Weights of a small contrastive audio-text model: text encoder width 256.
Rows from block 3 of the audio encoder of a small contrastive audio-text model, named by matrix and row number. Rows with one number within an expert belong to one neuron, the router's apart. Each number is 128 + 32 x the weight over its row's rms, rounded and kept within 0 to 255. All counts start at 0. After the name is the row's rms in percent of the matrix's.
Before each expert's rows are labels from the 100 clips, of 14976, where the router gives the expert most weight on average: "strongest on" is what is common among them; "peak in band" is the frequency band that holds the peak. Only what is clearly more common there than usual is listed. The data: simulated sounds of rotating machines with and without faults. In brackets: how many of the 100.
# router: slot weights (encoder.blocks.3.mlp.router.weight, 16x192, trained with AdamW), inputs 0-95
# up: expert up (encoder.blocks.3.mlp.up, 8x192x192), inputs 0-95
# down: expert down (encoder.blocks.3.mlp.down, 8x192x192, transposed), outputs 0-95

# expert 3
strongest on: muffled (low-pass) (100); electric motor (30)
peak in band: 4000 to 8000 Hz (97)
router.6 104 [172  85 159 128 184  58 138 110 209  99 108  97 120 124 124 113 139  68 205 137 132 143  89 160 172 132  72 187 137 121 151  80 139  99 127 117  72 150  77 130 102  77 191 151 125 167  67  86  90 110 196 149 195 152 129 163 185 137  88 125 148 127 138 159 140 158 139  73 124 138 159  84 121  91 122 112 109  87 178 113 189 114 139 175 112 158 128  97 165 152  67 134 139 141 140 105]
router.7 106 [102 147 106 140 199  98  98 168 110  89 147 145 108 189 134 163 171  94 144  76 107 137  89 121 139 104  87 130 126  82 137  99 180 136 153  99 167 151  77  95  91  36 193 147 123 167  54 146 140 127 168 159 196 162 105 134 173 159  99 104  69 119 125 149 117 143 119  82 136 146 167 135  49 126 141 181 110  96 154 127 121 159 140 172 134 124  90 108 155  89  93 124 135 152 134 104]
up.7 079 [130 116 155 107 117 108 105 122 136 153 131 158 156 119 110 150 123 177 119 147 158 128 160 116  97 130 135 107 158 125 158 109 167 106 167  74 162 147  73 139 104 162 185 143 150 218  62 129 176 142 170 171 117 113  65 165 170 135 121 193 111  85 104 108 152 172  49 113  90 114  80 143 163 133  81  96 141  37  90 119 120  99 118 157 109 170 132 157 105 108 157  95 103 136 138 172]
down.7 074 [ 72 130 147 104 136 108  74 143  89 150 151 148 133 110  66 124 101 142 100  97  99 117  98 109  74 162 107 127 149 103 119  98  99 106  91  93 127  73 151 119 160  75 161 175 116 145 109  88 127  74 170 143 162 184 106 160 118  98 183  83 127 118  83  86 129  55  93 173  78 138 157 144 102  98 100  61 140 100 109 178 179  89 176  41 133 179 122 183 155 105  91 134 141 129 137 144]
up.8 106 [118  92 175 132 113 130 112 164  90 120  85 111 182  72 154 143 125 139 147 149 129 112 126 105 159 129 101 138 122 138 165 174 162 116 189 132 177 131 158 123 135 102 127 111 122 138 107  72 125 127 133 110 101 100  70  77 112 164 145 189 174 120 135 162 201 167  85 141  62 121 187 152 106 153 105 166  88 118  62  49 106 175 134 151 151 127 140 105 143 102 124 132 130 107 130 123]
down.8 115 [ 82 135 155 127 124 178 189 181 132 179 126 146 135  90 132  90  71 102 159 127 103 162 156 111 135 205  84 184 132  72 179 104 167  90 123  97 113 172 181  97 137 136 122 116 148 192 171 116 213 147 103  84 101 166  69  87 132 129 113 131 203 152  97 149 124 105  72 128 150 130 187 125  87 128 187 119 135 153  97 189  34 157 174 152 136 150 124 127 147 168 182 119 121 133 154 149]
up.9 113 [110 129 117 155 108 189 108 141 149 141 110 104 122 125 187  81 170 155 130  76 140  80 128  94 103 109 223 133 126  97  70 162 128 163  92 183 159 119 117 189 167 108 197 160 139 145 116 143  96 133 133 160  97 104 108 117 148 143 160 142 127 157 150 151 118 111 127 138 110 105 175 110 140 126 126  79  87  90 176 121 142 102 108 125 130  84 122  79 140 132 103 144 122  97 137 171]
down.9 102 [194 142 108 132 131 140  83 129 181 159 139 123 129 154  54 144  89 148 143 116 123 127  87 125 149 143 142 104 114 116 191 162 159 113 169 112 158 145 107  80 115 124 157 147 161 164 116 138 106  87 181 137 161 166 112 134  98 121  99  96  67  87 175 114 134 143 109 134  74 247 144  71 150 113 150 102 113 136  58 155 134 134 129  88 159 147  99 129 131 133 147  96 107  77 125 125]
up.10 099 [135 135 120 160 137 182 150 108  81 107 145 112  90 131 173  60 110 111  65 188 130  69 119 144 142 123 148  76 132  98 110 229 140 172 152 117 135 150 123 160 201 216 107 115 125 157 115 179  79 125 132 179  79  71 124 130 135 104 121 127 134 151 125 122 118 103 127 195 160 117 131 160  84 125 137  86 145  97 150  69 150 117  76 125 131 142  99 127  82 138 112 135 162 134 150 129]
down.10 103 [ 79 131 128 154  77  79 127 143 141 204 151 173 107 146 111 114  89 111 148  60 125  92 155 138 133 157 118 130 142 140 103 167 107  91  96 143 146 130 117 148 115  99 116  82 130 142 150 113  99  72  94 113 151 143 100  97 174 113  87 183  82 108 103 118 172 112 142 146  91 112 152 107 163 152 140 113 130 128 157 182 135 119 148 126 156 182 139 199  85  78 138 117 135 134  86 154]
up.11 106 [128  73 122 200 124  91 162 101 242 135  72 152 108 133  76 139 107 181 130 139 131 143 116 155 119 118 130 164 123 157 148 128  89 137 102 118 119  65 142 137  56 176 161  50 159 114 123 103 112 131  95 153 151 148 100 128 142  65 158 131 131 121 187 123 162 127  61 106  64 105  81 126 161 100 148 124 116 179 151 108 135 110 128 135 132 123 163 115 150 123 113 125 125 103  80 137]
down.11 113 [124 120 111 101 135 117 133 106 255 196 115 161 124 102 157 136 190 118 165 107 155  96 154 123 117 138  82 166 111 137 107 118 132 146  97 157 179 148 125 117 121 160  65 112  90 103  86  54 115  99  92 114 110 125 147 136 156 122 141 126 133 165 131  96 110 120 183 127 109 107 191 105 114 138 154 164 161 182 106 132  95 146  94 131 184 167 141 119 148 162 141 133 130  88 155 150]
up.12 069 [124 103 171 130 113 124 147 156 145  79 127 133 124 127  96 142 171 138 125 142  86 108 122  50 162 119  63 132 157 146  74 103  92 127  87 189 125 118 142 132 131 127 150 129 147 133 170  74 112 107 141 193 147 102 126 156 128 125 137  96 151 124  94 137 138  76  84 174  51 135  99 109 160  92 125 133 165 175 143 142 150 195 126  87 230  80  82 191 153 137  94 139 109 104 109 115]
down.12 067 [174 176  92 182  95 108 183 124 212 113 176  85 143 141 117 177  84 178 127 165 180 174 147 163  92 122 121 127 136 130 108  75 158 118 106 124 124 127 103 112  89 150 131 115 164 161 112  86 207 161  98 124 101 135 139  69 112 106 113 143  78 195 112 154  92 114 113 147 117 114 192  89 150  58 172 146 121 214  89 114  76 115  88 132 147 128 116 144 123 209 123  79 115 113 157 104]
up.13 101 [ 62 109 117 179 133 132 130 111 154 150 124 171 184 183 111 128  40 147  70 160 118 129 115 155 118 135  79 139 103 153  84 116 147 176 154 104 109 154 115 128 129  80 162  99 136 151 163  86 122 124  92 106  95 124 154 143 141  99 199 107 100 149 137 105 144 147 159 143 152 150 187 140 144  84 193  84 101 132 188 145  68  73 133 161 170  82  96  91 117 117 113 110 158 148 124 114]
down.13 109 [124 136 101 168 123 168 110 104 177 121  95 132 127 120 139 104 150 158 203 112 143  97 189 145 119  83 124 138 138 149  84 231 187 105 123 185 115  95 105 126 103 115 123  49 141 129 158 113 144 133  98 139 151 149  82 128 153 179  91 143 167 203 192 118 144 207 169 141 151 133 110 114 143 115 103 133 110  69 153 116 113 159  80 158  80 119 150 115 134  98 119  92  81 142 130 108]

# expert 1
strongest on: piston engine (99); speed: fast (88)
peak in band: 500 to 1000 Hz (67); 1000 to 2000 Hz (33)
router.2 115 [146  83 168 142 118  85 154 135 174 104  99 164  54 132 135 121 130 109 104 105 136  67 126 106 106 153 185 101 150 111  95 143 161 108 134 150 186 174  71 137 145 112 163 115 153 202 165 101 106 116 141 172 144 144 126 113 161 115 134 116 162 129 142 115 116 136 170 137 124  60 139 107 107 154  92 146 124 132 134  84  86 133 126 126  98 137 149  63 147  97 143 101 123 146 159 116]
router.3 088 [160  48 202 125 134 129 115  62 184 105 112 136  93 144 115 110 125  89 135  91 112 106 125  99 141 181 193  90  80 132  80 153 130 100  91 146 136 182  77 130 114 131 169 132 128 161 151 105 133 100 135 144 144 132 142 113 144 142 122 125 136 166 134 141 158 150 159 170 133  42 152 139  89 173  90 106 126  82  83 122 148 125 142 147 135 119 137  72 120 123 123 131 140 154 190 100]
up.7 107 [121 184 128 166 111 130 121  54 201 150 112 105 166 126 129 129  76  68 113 184 124 182 143 152 142 174 132 115 101 139 174 119  90 144 120 142 151 130 117 159 160 105 132 106  99 112 129 117 103 144 108 165  90 147 149 104 139 122 110 130 145 155 124 163 107 146 204  55 111 124 173  93  89 151 169 129 163 129 204 196 144 138  96 146 127 113  92 165 103  94 136 111 152 141  90 160]
down.7 104 [115 102 137 137 150 135  78 137 187  98 154 145 148  94 147 114 173  77 133 111 139 216  98 106 114  99 118  68 144 107 183 167 132 123 127 154 115  74 118 158 179 149 124 249 135 102 127 146  80 114 165 137 139 108 169 112  95 155 156 163  92 171 146 138 124 113 135 152 149  51 112 169  91  84 170 103 145 142 115 140 121  86 140 133 152 157 113 137 123 143 144  43 164 115  85 127]
up.8 081 [104 139 109 132 191 146 175  87 181  53 107 127  79  26 131 140 110 141 127 119 161 157 119 166 122 154 177 199 136 128 105  93 120 118 159 115 111  98 136 176 133  96  95  80 103 126 104 132 121 117 131  56 134  82 163 139 112 137 137  52 142 132 110 155  99 115 126 139 168  95  99 123 175  90 117 156 112 176 127 178 134 111 161 146  95 138 144  78 208  99  71 141 134 120 119 117]
down.8 081 [187 125 153 157 134  65  74 209 179 146 106 158 140 114 146  86  96 169 125 113  82 119  83 134  58 182 129 109 144 120  48 179  99 100  70 130 129 125 131 117  97 130  90 130 161 158 132 102 155 140 117 127 103 141  89  89  89 153 103 148 128 172  87 102 132 142 179 157  69 139  99 112 107  87 171 128 125 127  83 203 131  85 136  93 141  65 150 116 178 149  84  99  89 118 109  94]
up.9 097 [137 135 124 115 162  74 144  91 156 123 126 125  60  63 106 152 132 149 128  95 141 117 142 126 111 143 163 198 123  76 125 131  78  68 119  93 154 160 154  75  89  97 173 134 119 123 181 127 144 166 102 133 136  87 128 134 121 146 111 149 100 160 150 136 145 133 103  55 123 101  81 110  96 201 128 163 104 126 120 105 192 190 139 213 121 183 154 110  95 107 123 118 124 141 183 121]
down.9 098 [101 155 131 103 107 118  95 114 177 165 105  98  86 175 166 131  44 160 198 151 126 154 147 160 138  84 144  84 125 104 119 177 115 102 168 131 142 124 116 156 169 121 148 119 181 116  98 121 105 131 135 107  58 117 159 133 150 143  87 208  77 135 152  74 177 117 153  99 133 120 138  88 116  75 133 122 118 115 193 156 119 163 136 160 123 135 184 142  84  80 112 123 162 144 121 173]
up.10 099 [ 88 150 147 160 140 193 112 103 182 110 201 137 109 123 121 137  92 138 118 160 119 125 157 180 125 135 158 147  92 103  67  88 161  74  57  82 126  77 160 196 109 184 179 139 113 111 152 112  68 158 122 128 158  80 189 105 213 132 110 138 152 110 111  92 154 173 111 103 161  85 198 123 156  91 156 161 141 151 151  94  88 114 138 179 109  57 127 129 113  88  85 152 102 107 108 127]
down.10 097 [141 168 145 103 161 135 125 132 131 137 159 136 149  88 156 115 105 157 141 130  89 148 161  78  94 134 163 177 155 109 107 142  52 141 173 110  85 140  95  99 151 132  67 179 162 136  91 128 118 163  99 161 134 143  97  98  94 182 162 191 111 160  68 188 132 155 123 132 178 135 147 110 119 170 152 152  92 160 106 136 107 105  86 121 143 170 128 168  98 117 127 100 104 117  91 129]
up.11 113 [149 136 139  90 149 186 158 133 143  88 189 153  73 159 162 105  68 124 125 148 110 158 113  93  99  86 155  97 124 110  97 196 153 154 108 110 114 170  76  99 135  86 137 202 115 131 204 152 134 115  71 118 154 124 114 162  95 123 138  67 142 150  64 126 116 108  97 115  90 114 111 137  63  97 100 147 127 189  91 135 119  86 109 148  95  86 142 146 140  88 147 129 130 222 163  99]
down.11 116 [102  97 148 168 166 114 160 134 131 107 122  81 131 101 153 136 104  44  99 138  95 121 182 195 122 132 124 104 182  94 141 186 148 145 160 135 156  82 158  98 134 142 118 161 150 126 130 130  93 159 121 122 134 150 142 111 212 148 143 170 171 110 125  78  86 105 122 143 107  44 125 138 186 225 153 153 167 119 140 129  98 107 115 194 144 117 154 155  88  94 160 139 138 125 157 115]
up.12 109 [143 127 124 147 124  85 154 177 160  73 138 146 130 123 147 126 116 143  78 112 138 134 175 164 146  37 139  92  90 131 138 124  94 139 141 140  95 186  83 134 108  58 113 118 123 158 137 101 101 140 158  87 102 130 137 116 106 129 125  92 145 130  87 129 115 134 138 153 103 128 158 131 124 113  79 132 138 120 116  95 112 100 151  67  75 125 101 131 139 147 140 115 110 154 139 133]
down.12 102 [ 51 100 111 178  88 156 146 118 106 163  89  77 139 169 102  71 121 141  69 105 103 134 138 114 135 161 148 159 143 153 157 141 133 117  93 125  80  94 124 129 125 219 138 110 112 158 176  81 148 155 147 140 124 170 164 136 133  98 124  85  86 142 146  90 115 113  79  74 122 127 207 130  87 133  98 140 148 180 133  70 137 149 176  47 118 202 211 120 126 124  99 151 112 107  87 181]
up.13 106 [153 155 131  78 121  74 129  98 182  93  72 134 144 122 101  81 187 104 157 204 138 146 127 132  72 113 145  81 171 130 147 104 149 122 120 168 133  97 133 152 107 103 112 132 127  99  98 217  99 127 202 128 123 118  92 136 123 143 167 136 102 115 137  92 149 129 183  93  94 160 102  97 161 135 174 141 133 141 191 146 102 128  95 179 135 139 145 158 131 108 106 126 114  99 125 118]
down.13 108 [107 194 134 136  74 182 132  93 147 144  92 118 160 141  46 115 149 134  85  83  78 158 172 121 118 160 158 165 156 215 159 164 166 140 107 118 100  80  96 134 109 147 117 144 181 187 170 129 146 104 106 102 150 108  61  65 167 131 101  51 135  78 140  96 177 136 123 143 156 121 110  96 129 125 157 111 120 149 114 131 173 139  70 133  98 129 104 159 164 140 155 118 109 174 167 155]

# expert 5
strongest on: piston engine (96); speed: slow (83)
peak in band: 250 to 500 Hz (44); 0 to 250 Hz (37)
router.10 110 [104 104 135 107 103 131 125 161 118 132 114 118 107 188 138 144  68 134 127 171 122 147  77 150 130 165 118  89 123 156 100 166 107 141 120  82 140 102 192 129 180 117 128 138  87 138 208 149 155  90  58 102  94 118 120 115 133 111 133 104 123 124 132 118 171 147  50 127 105 182 138 112 120 185 166 115  99 174 142 143 140 130 158  82 172 131 141 164 161 113 140 108 102 184  55  97]
router.11 095 [147 128 155 121 142 132 133 190  95 137 115 144 128 158 122  94  42 143 105 196 119 102 100  98 160 154 111 105 115 157 134 160  92 186 137 112 129 102 162 106  88  86 127 135 100 100 198 150 141  98  73 106  91 106 130  90  83 116 145  95 130 139 133 132 165 118  99  90 104 182 107 139 137 151 182 166  99 164  94 126 139 126 153 166 150 166 141 123 136 149 113 117 121 140 127  87]
up.7 094 [ 76 131 127 116 105 143  97 150 165 154 186 132 120  81  69 129 126 139 117 181 103 149 137 107 128 161  82 129 149 135 146 152 147 122 117 118  84  72 157  85  34 152 103 113 136 127 110 126 130 109 130 138 150 140 147 140 207 133 131 113  99 118 142 112  96  91 182 103 134 159  77 126 163 129 158 121 176 156 101 103 128 175 126 131 139 146 100 111  64 151 164 117  89 160 194 124]
down.7 094 [166 130 186 102 138  84 134 132 180 164  77 115  71 159 182  27 130 111 116 117 136 158 141  87  78 149 163  98 132 145 126 139 159 121 141 146 138 115  68 126 159 127  67  86 169 144 162 144  96 157 165  87 117 127  71 138 100 169 110 140 211  90 123 113 138 126  65  84 122 119 193 115 102 116 144 119 132 178 150 118 142 191  90 110 115 165 116 119 110 140 116 181 109 128 127 112]
up.8 094 [135 177 106 151  99 195 132 128 147  84  64 113  97  97  90 143 112 152  78 134 149  76 130 152 112 103 174  96 132 121 128 110 130 146 209 131 122 193 110 156 169 122 110  88 154 125  74 114 114 165 183 139  96 124 185 165 115 185 117 148 174 147 143 106 121  92 126 113 162 116 135 148 129 148  86 161 151 159 109  80 152  58 148 131  56 156  24  96 149 122 106 121 138 143 135 110]
down.8 097 [178 116 146  71 127  91 151  89 139 155 148 142 105 122 128 134 172 103  87 118 101 119 134 209 111  93 177  77 108 148 154  71 152 140  85  91 155 128  75 107 116 182  99 160 134 154 102 113 143 156  91 128 123 109 102 152  62 116 139 157 164 102  94 131 122 162  71 124 137 148  75 120 102 120 123 107 158 163 171 191 111 128 173 124 129 124 139 124 154 120 161 132 159 103 180 148]
up.9 095 [ 68  91 153 169 102 120 138 146 156 169  84  94 116 108 134 170 109 131 163 138 181 167 164  56 161 157 184 117 160  95  67 146  99 166 105 130 141  48 127 132 153 112 201 134 140 159 171 117 123 144 113 111 103 106 127 135 112  93 154 176 123  77 113 148 149 187 147  75  86 148 111 117 171 103 118 134  95 130 139 114  98 146 105 144 138 141 173 134 133  80 146 121 156 132 186 113]
down.9 095 [113 128 104 128 116 142  84 145 136 133  66 105 110 106 142 132 110 150  83 101 155  84  73 116 126 150  76 187 219 136 111 172 110 174 127 175 132 152  96 138 187  92 111 108 121 103 146 107 124 145 145 143  93 183 142 132 180  83 170  94 124 126 147  97  98 176 181 160 100 119  73 128 106 101 171 112 146 143 151  84 138 116  96 102 175 134  97 141 101 165 140 177 113 115 161  71]
up.10 093 [132 131 109 184 123 123 128 184 161 119 116 104 155 126 131  84 124 111 103 109 102 119 124  51 122 108 143 119  90 141  80  66 174  98 137 105 110 185 119  93 106 128 139 108 146  69 135 134 118 128 107 108  87 128 113 130 127 134  38 157 109 128 162 140  99 120 112 114  66 157 161 136  95 124 123 146 139 124 150 131 154  81  54  92 153 168  97 147 132 163 130 104 117 170 131 171]
down.10 096 [120 140 150  73  95 207 166  92 102 119 138 107 145 160 129 146 171 194 112 136 108 140  98 134 178 122 138 124  32 119 117 120 164 153 135  87  86 109 127 141 162 161 131 114  86 145 139 143  53 148 107 130 110 172  74 160 119 117 109 100 133 176 117 141  79 140 119 156 155 197 108  95 134 150 184 161  52 123 128 143 174  77 117 111 136 141 147 151  66 126  76 136 137  79 141 159]
up.11 102 [119 175 142 163 121  90 127 113 145 139 128  84 158 157  73 141 116 146 100  82  99 184 107 120 124 101 108  81 119 112 157 204 122 152  97  99 109 144  78 163 129 118  94 119  90 162 119 106 131 143 146 117 137 140 118 172 124  40 146 126 159  91 122 130  88 132 100 143 136 119 145 154 175  73 103 178 140 117 123 170  82 132 136 105 121 100  77 137 143 153 160 102 137 197 145 130]
down.11 100 [186 200 136 154 119 120 150 135 111 171  81 128 107 162 187  92  83  67 125 115 146 197 111 123  89 181  82 125  73 100 160 101 107 119 138 177 146 164 180 131 162 106 104 139 133 118 171  88 121 171 135 129 111 105 186 138 116 181 147 117 140 157 144 101 123 102 143  65 154 131 137 124 156 102  94 131 139  66 166 132 177 156  89 108 176 147 144  56 117 174 179 100 124 179  97  97]
up.12 093 [ 96  60 149 109 116  91 134 152 141 106 184 156 161  86  96 112 177 148 102 217  99  93 139  93 156 134 112 187 141  80 153  90 154 125 109 129 158 100 105 132 143 173 124 127 163 116 109 118 149 140 161 123 199  82  89 121 155 126 157  70 141  98 111 116 130 123 149 120 143 138 162 103 136 153 172  66 103 138 169 156 165  87 118 158  85 124 184 151 178  95 220 100 105 126 108 144]
down.12 096 [106 112 105 111 120 109  85 131 125 138 198 161 132 139  76  82 142  98 122 105 187 122 192 201 147 154 139  62  90 108 125 117 134 167 113 185 101 155 160 125 116 111  88 111 107 176 196 102 137 171 113 132 134 143  76 111 163 201 161 148 114  76 158 159 145 102  97 120 136 174  72 174 112  95 104  44 146 128  76  85  88 143  99 153 153 112 124 118 181 121 134 126 103 114 120 154]
up.13 094 [113 155 108 110 142 163 148 114 135 142  66 107 107 128 127 130 132  98 119  69 119 125 107 153 126 101 135 108 177 137  76 164  74  91 118 114 120 124 113 108 142 124 155 124 147 158 173 130 143 173 148 132 165 150 157 102 167 116  90 149 109 116 166 140 121  94  49 118 160 126 110 130 116 107 149 198 109 104 108 132 142 142 153 116 183 124 115 192 140  84  88 123 110  86 145 124]
down.13 094 [119 103 174 111 155 168 166 172 129 129 123  74 124 108 152  75  96 118 136 132  53 126 172  55 106 162 104 100 163 142 102 119  94 124  67 139 121 122 149 182  99 173  89  98 114  86 151 102 187 168 104 135 164 130 134 136 108 109 114 134 214 161  96  97 117  99 133 165  86  81 140 104 101 127 167 155 144  99 120 127 184 159 153 200 144  85  96 136  77 177 106 119 143 105 143 130]

# expert 0
strongest on: quiet level (79); thin (high-pass) (73); rattle (42)
peak in band: 0 to 250 Hz (45)
router.0 106 [ 66 154 183 131 210 115  92 121 139  99  78 145 157 173 146 107 144 128 173 127  99  95 117 106 109 148  68 178 116 140 159 129 128 120 142 163 142 177  64 118 128 145 121  63 123 147 120  93 151 149 120 137 147 133  92 151 103  90 128 157 136 106 139 109  97 116 130  65 127  95  99 163  63  95 166 162 158 118  86 165 134 181 121 189 184 174 137 125 145 147 139 164 110 161 147 113]
router.1 106 [157 120 140 163 223 138 173  97 157  94 125  79 124 182 149  79 133 117 162  69 143  83 148  91 116 146  79 183  67 133 166 124 136 112 126 173 122 139  63 120  85 123 152 102 127 160  67  98 121 131 111 156 137 151 110 135 109 157 132 110 128 133 134 151 144 135 111 100  90  99 156 156 110 122 130 152 131  86 114  75 159 174 110 146 107 166 152 130 185 104 144 128 122 180 205 117]
up.7 120 [121 135 137 103 141 169 158 129 176 149 122  53 131 187 157  99 131 107 169 139 100 135 173 102 105  73  81 153 124 143 130 142 108 157 147 152  92 131  89 176 120  79 112 126 104 108 139 127 138 138  96 168 148 108 117 103 135 133 100 180 115 143 107 146 172 136 148 111 153  70 134 121 122  93 127 137 118 137 104 131 178 132 108 123 125 108 102 106 149  85 133 148  87 106 170 132]
down.7 125 [115 156 160 158 161 189 120 129 158 163 156 101 144 108 112 137 166  79 148 136 200 114 129 108 140 162 172 119 121 117 159 129 121 149 167 214 106 122  96 145 155 121  96 186 181 127 137 141  94  79 149 123 127 122 152 152 117 143 152 171 107  92 156 169 132 129 139  94 127 153 121  97 101  65 198  97 137 101 119  78 140  88 116 135 142 163 148 178 140  50 103  87  98 127 134 139]
up.8 103 [118 127 110 132 148 126 137 139 120 139 151  96 145 106 122 176 152 181 207 123 167 158 182 114 156 141 113 164 156 126 128 112 139 122 190 138 162 164 131 104 177 160  79 125 155 133 140 107  53 104 192  90 142 112  84 174 109  89 118  65  83 134 157  96  77  84 107 172 163 165  91 189 112 128 154 130 120 177  98 165 107 139 123 120 139 114 120 108 121 179 146  97  88 136 159 131]
down.8 113 [177  73 179 137 137 176 124 194 207 145 172  89  65 100 106 163  76 111 143 134 112  97 159 145  38 136 124  56 125 151  93 102 112 123 166 141 149 107 137 181 182 140 139 113 168 142 175  88 134 129 180 146 123 181 140 118 156  76 129 149 163 173 109 147  79 165  87 116 144 107 100 109 168 108 108 109 176  74 109 147 147  88 123 145 106 134 164 160 144 117 123 147 127 150 153 135]
up.9 100 [113 133 193 159 113  64 112 106 102  95 164 109 134 141 129 155 127 126 121  74 179 111 127 124 123  72  92 104 173 109 103 132 162 180 142 102 116 118 185  93 113  74 127 171 113 193 131 135 150 105 108 104 129 116 178 130  99  46 134 136 138  96 123 173 171 141 158 135 125 151 119 118  79 119 135 125 157  88 206 158 114  78 126 124 120 155 133 139 110  94 115 166 122  59 109 201]
down.9 101 [132  58 136 173 132 101 156  95 121 199 154 147  83 190 172 160 167 165 138 158 163 221 156 166 156  79  73  97 138 110 111 169 147 134 119 102 127 178 123  90 126 163 140 193 108 105 115 154 140 173 114 154 163 158  69 150 107 124 115 117 113 141 176 133 130 115  83 158  94 138 143  96 110 136 111 124  84 134 117 110 129 144 133 117  93 153 105 155 162  95 115  92 111  73 117 117]
up.10 101 [127 116 181 121 125 140 131 129  81  83 169 131 136 127 129 129 124 134  71 135 131 150 103 154  96 167 106 192 103  60 130 119 173 143 110 189 122 105 124 142  93 197 167 105 142 110  82 158 138 133 147 139 156 122 119  66 117 117 147  93 130 125 175 216 184 130  70 138 154  82 100 149  82 144 110 165 162  89  80 180 108 152 137 127 142  91 112 150 208 110  39 143 146 134 165 149]
down.10 109 [137  84 149  79 104 117 107 130  84 122 121 136 147 199 169 133 123  83 144 191  97 210 173 163 151 110 118  85 175 147 112 134 125 115  96 102 142 150 180 115 154 172 112 127 112 174  63 194 137 134  64 156 173 152 192 103  94 120 149 137 138 139 109  99 154 109 158 122  97  80 117 123 117 172  63 115  95  91 173 194  97 107 134 151 106 137 128 147 148 122 114 112 134 139 145 149]
up.11 080 [138 175 103 132  84 116 156 112 179 107 123 141 102 145  71 105 150 129  98 233 122 147 149 102 109 102  53  68  96 139 139 189 173 134  79 156 105 138 108 135 107 139 150 168 159  83 158 128  83  84 181  62 105 147 120 167 127 191 135 109 206 167 125 127  95 135 178 103 118 160  94 114 126 162  76 117 143 140 102 109 107  99 129 103 156 172  82  84 117 146 175 159 147 132 149 122]
down.11 084 [ 96 173  55 119  89  87  88 183 146 105 154  95 188 140 136 153 150 108 154 129 129  86 111 115 126 137 142 108 151 103  91 139 190 144 110 109 110  80 184 150 143 151 118 133 127 134 141 156  99 152  71 105 164 141  90 181  81 169  96  88 115 124 120 109 157 135 146 156 119 104 175 129 129  63 121 145 144 137 113 209 118 111 138  75 161 120  86  78  84 157  88 136 144 144 109 152]
up.12 114 [123 117 194 176 160 209 122 121 142 162  94 170 108 144 126 190 127 164 142 116 187 163  71  86 151 152 123 100 108  83  91 151  96 153 118 128  99 123  92 170 109  80 145 162 120 113  71  66 185 148 128 163 140  91  99 146 126 117 101  84 139 127 145 139 133 111 115 121 112 112 103 154  60 175 106 113 158 105 130 177  83 141 115  86 110  74 104 153 120 132  96 121 159 147 145 141]
down.12 111 [ 99 131 162 137  94 124 115 103 146  71  69 102 130 126 114 202 103 108 131 132 135 214 163 162 127 172 123 108 165 144 150 127 110 137 172 112 136 161 173 155 121 170 117 131 165 172 119  42 105 132  82 105 187 158 154 116 119 155 107 190 136 164 113  92 167 121 159 112  84 112 163 168 136 150  77  77 139 185 153 203  95 150  74 142 155 158 157 144 143 127  78 129 114 107 117 169]
up.13 068 [127 165  79 148 120 169 200 133  75  89  80 151  85 133 137 133  65 105  87 147  98 119 111  76 120 123 169 143 146 136  80  66  70 120 109 107 150 102 130 143 102  85 151 138 150 150  97 127  80 146 179 154 114 118 134 204 100 104 143 156 101 140  82 125 132  87  96 152 150  92  98 153 140  96  98 156 137 147 155  50 132  75  96 131 176 178 138 116 137 130  88 110  96 187 138 149]
down.13 068 [120 123 141 141 126  58  68 127 174 105 129  99 149 179 111 201 131 112 122 154 184 145 150 113 123 114 168 146 162 124 102 140 182  98 124 114 134  83 138 191 122 112  99 125 146 126 134 156 111 177  96 126 107 122 134 158 115 159 128 128 107 124  86 179 158 161 166 140 149 120  81  63 118  78 155 152 135 102 170 101 126 117  87 183 142  93 112  75 141 176  90 112 115 109 136 140]